Weights of a small image super-resolution model.
Model: 2M parameters, 40-pixel images, arch edsr, norm none, activation relu, depths [12], widths [96].
Data: trained on rendered rooms with furniture, 72500 training examples, 29.6 epochs.
Rows from block 3 of a small image super-resolution model, named by matrix and row number. Rows with one number belong to one channel. Each number is 128 + 32 x the weight over its row's rms, rounded and kept within 0 to 255. All counts start at 0. After the name is the row's rms in percent of the matrix's.
Before each channel's rows are labels from the 100 images, of 14976, where the channel reaches its highest value: "peak on" is the class under the peak; "strongest on" is what is common among them. Only what is clearly more common there than usual is listed. The data: rendered rooms with furniture.
# convs0: first 3x3 conv (model.blocks.3.convs.0.weight, 96x96x3x3, each kernel summed), inputs 0-95
# convs1: second 3x3 conv (model.blocks.3.convs.1.weight, 96x96x3x3, transposed, each kernel summed), outputs 0-95

peak on: umbrella
strongest on: umbrella
convs0.89 083 [133 103  70 115  98 108 140 128  78 173 142 155 164 132 139 132 143  78 143 124 107 142 137 149 168 130 115 109 133 139 184 155  84 142  91  57 114 171 142 119 145  96 150  19 126 100 109 122 112  84 120 191 157 187  62 127 196 154 137 110 149 133  97 113  86 110 145 129 154  90 133 102  71  82 120 159  91 167 153 101 178 104 127 163 121 105 142 113 102 114 139 116 128 156 188 155]
convs1.89 093 [123 112 116 140 185 104 117 152  98  55 124  67 126 150 139 111 122 200 106 154 114 155 125 163  86  76 131 146 202  87 168  98 114 108 171 148 121 118 135 145 144 176 150 175 102 135 201 141 148 128 175 119 102 133 132 142  47  98  90 184 116 102 133 122 136 148 149 120 118 116 181 133 102 121 236 100 155 118 141 160 152 149 172 112 170 128 131 141  84 146 104 104 130 126 122 135]

peak on: floor
strongest on: ladder; table
convs0.64 091 [111 122 113 134 120 140 105 131 106  84 130 119 151 129  46 113 145 169 131   0 133 121 144 163 103 115 147 108 147  99 167  98  84 109 161 129 126 115 210 142 105 107 116  88  87 182 146 117 117 130  85 156  88 123 133 180 137  94 123  96 105 181  93 102 101 126 120 174 159 106 102 129 141  99 102 127 115 137 131 117 147 196 123  92 126 123 130  97 120 151 117 109 142 193 207 124]
convs1.64 092 [146 141 102 134 128 116 113 160 145 155 136 127 101 171 183 117  95 112 113 153 108 191 168 132 144  72 101 142 148 178 166 122  97 131 150 101 174 173 126  96 148 176 170 186 172  62 130 144 143 123 162 103 147 141 121  63 150 166 113 173 128  98 149 147 128  86 192  91  97 119 163 150 116 138 208  95 159 151 149 107 117 112 206 124 186 157 124 138  95  94 140 137 176 121  86 148]

peak on: window
strongest on: lamp; umbrella; black walls
convs0.53 160 [142 135 176 156 109 214  77 138 159 129 108 143 153 146 137 141 119 106  60 116 147 149 150 147  91 133 166 117 141 199 111 120 115 149 159 135 151 141 166 124  95 101 121 111 140 121 106 129 148 124 132 121 140 158  92  79 129 222 119 142 149 164 154 115 149 154 128 129 135 127 218  57 152 112 126  93 145 115 139 110 140 153 144 163 123  66 135 159 141  79 114  51 169 127  80  52]
convs1.53 133 [ 94 143 122  99 123 136 174  99 124 101  98 109 152  82 166  75 133 118  94 170  45 137 134 130 121 169 137 125 135 114 118 106 180 119  69 140 126 128  81 134 138 136 205 113 151 116 111 138 160 143 147 123 136 111 110 162 171  69 112 162 177 139 163 149 139 101 103 160 107 115 100 138 138 135 124 101 150 136 103 141 136 111   0 111 139 151 126  99 147 136 236 139 113 126 121 134]

peak on: umbrella
strongest on: umbrella; count: four
convs0.83 190 [153 109 143 121 162 137 145 146 149 136 191  83 121 104 217 118 121 133 199 150 116 125 126  96 101 127 109 118 120  93 140 132 100 120  80 137 109 147 149 121 208  79  88  92 117 178  97 113 123  75 104 147 108 100 119 147 137 161 168 127 109 114 136 105 114 126 112 204 126 145 204 129 137 100 112 139 122 142 137 103  87  75 117 229  91 144  94 124 105 116 179  88 131 114  93 181]
convs1.83 145 [115 108  82 143 145 123 111 118 131 110 129 135 106  75 117 139 126 140 124 159 168 127 137 143 142 173 119 161 110 157 131 139 169 118  61 167 126  98 100 120 151 156 184 145 155  99 125 124 183 140 135 133 153 141  91 143 134 107 108 121  96 127 192 143 117 107 136 125 118 129 108 128 161 130 134 120 120 111 108 148 128 129 114 126 146 124 139 111 152 125   0 130 127 107 127 116]

peak on: window
strongest on: count: four; lamp
convs0.10 081 [161 136 111 109 132 148  97 146 141  32 170 153 116 168  80 126 165 110 177 136 130 146  83 174  75 137 102 120 168 103  93 131 149 147 170  68 110 160 116 155  92 102 140 115 166  82  92  87 167 200  67 134 110 104 107 110 161 163 139 120 123 133 127 102 118  75 164 128  95 127 150 163 211 164  96 109  67  88 105 116 123 130 126 175 113 122 133  89 126 104 144 135 142 101 124 175]
convs1.10 082 [129 159 154 163 122  91 159  64 114 214  93  56 166 123 146 148 102 105  48 122 135 149 176 118 138 133 137 124 113 127 125 144 137 126  60 161 136  99  96 132 170 151 100 144 139 151 181 169 121  96 117 128 129 125 164 154 118  81 124 110 174 106 121 119 176 196  63 143 153 134 112  89  18 142 120 172 156 126 140 145 132 134 101  79 142 102 108  96 135 149 125 107 135 145 147 149]

peak on: floor
strongest on: wallpaper; white walls
convs0.15 073 [135 132 110 103 117 143 115 109  98 110  54 135 111  55  90 113 117 139 122 128 119  77  62 122 109  95 201 128  95 109 137 185 134 130 115 127 125 179  41 183 183 195 119 142 172 124 100 137 126 145 140  85 137 157 140 120 122 121 121  90 130 183 122 117 148 170 129 119  70 154 148  88 120 178 139 178 127 124 148 113  97 130 156 158 146  92  94 146  63 156 112 125 138  58 105 103]
convs1.15 117 [117  94 143 123 127  72 128 151 141 133 213 119 131 120 115 130 166  82 150 112 136 140 164 119 172 121 169 119 109  75  95  58 165 140 122 117 130 126 152 145 107  93 119  87 102 160 118 113 119 118 131 152 103 179 161 141 127  73 135 145 130  55 115 182 142  84 118 136 163 101  80 186 127  61  65 190 161 156 111 181 152  96  96 112 157 178 161  92 130 121 117 117 165 189 145 107]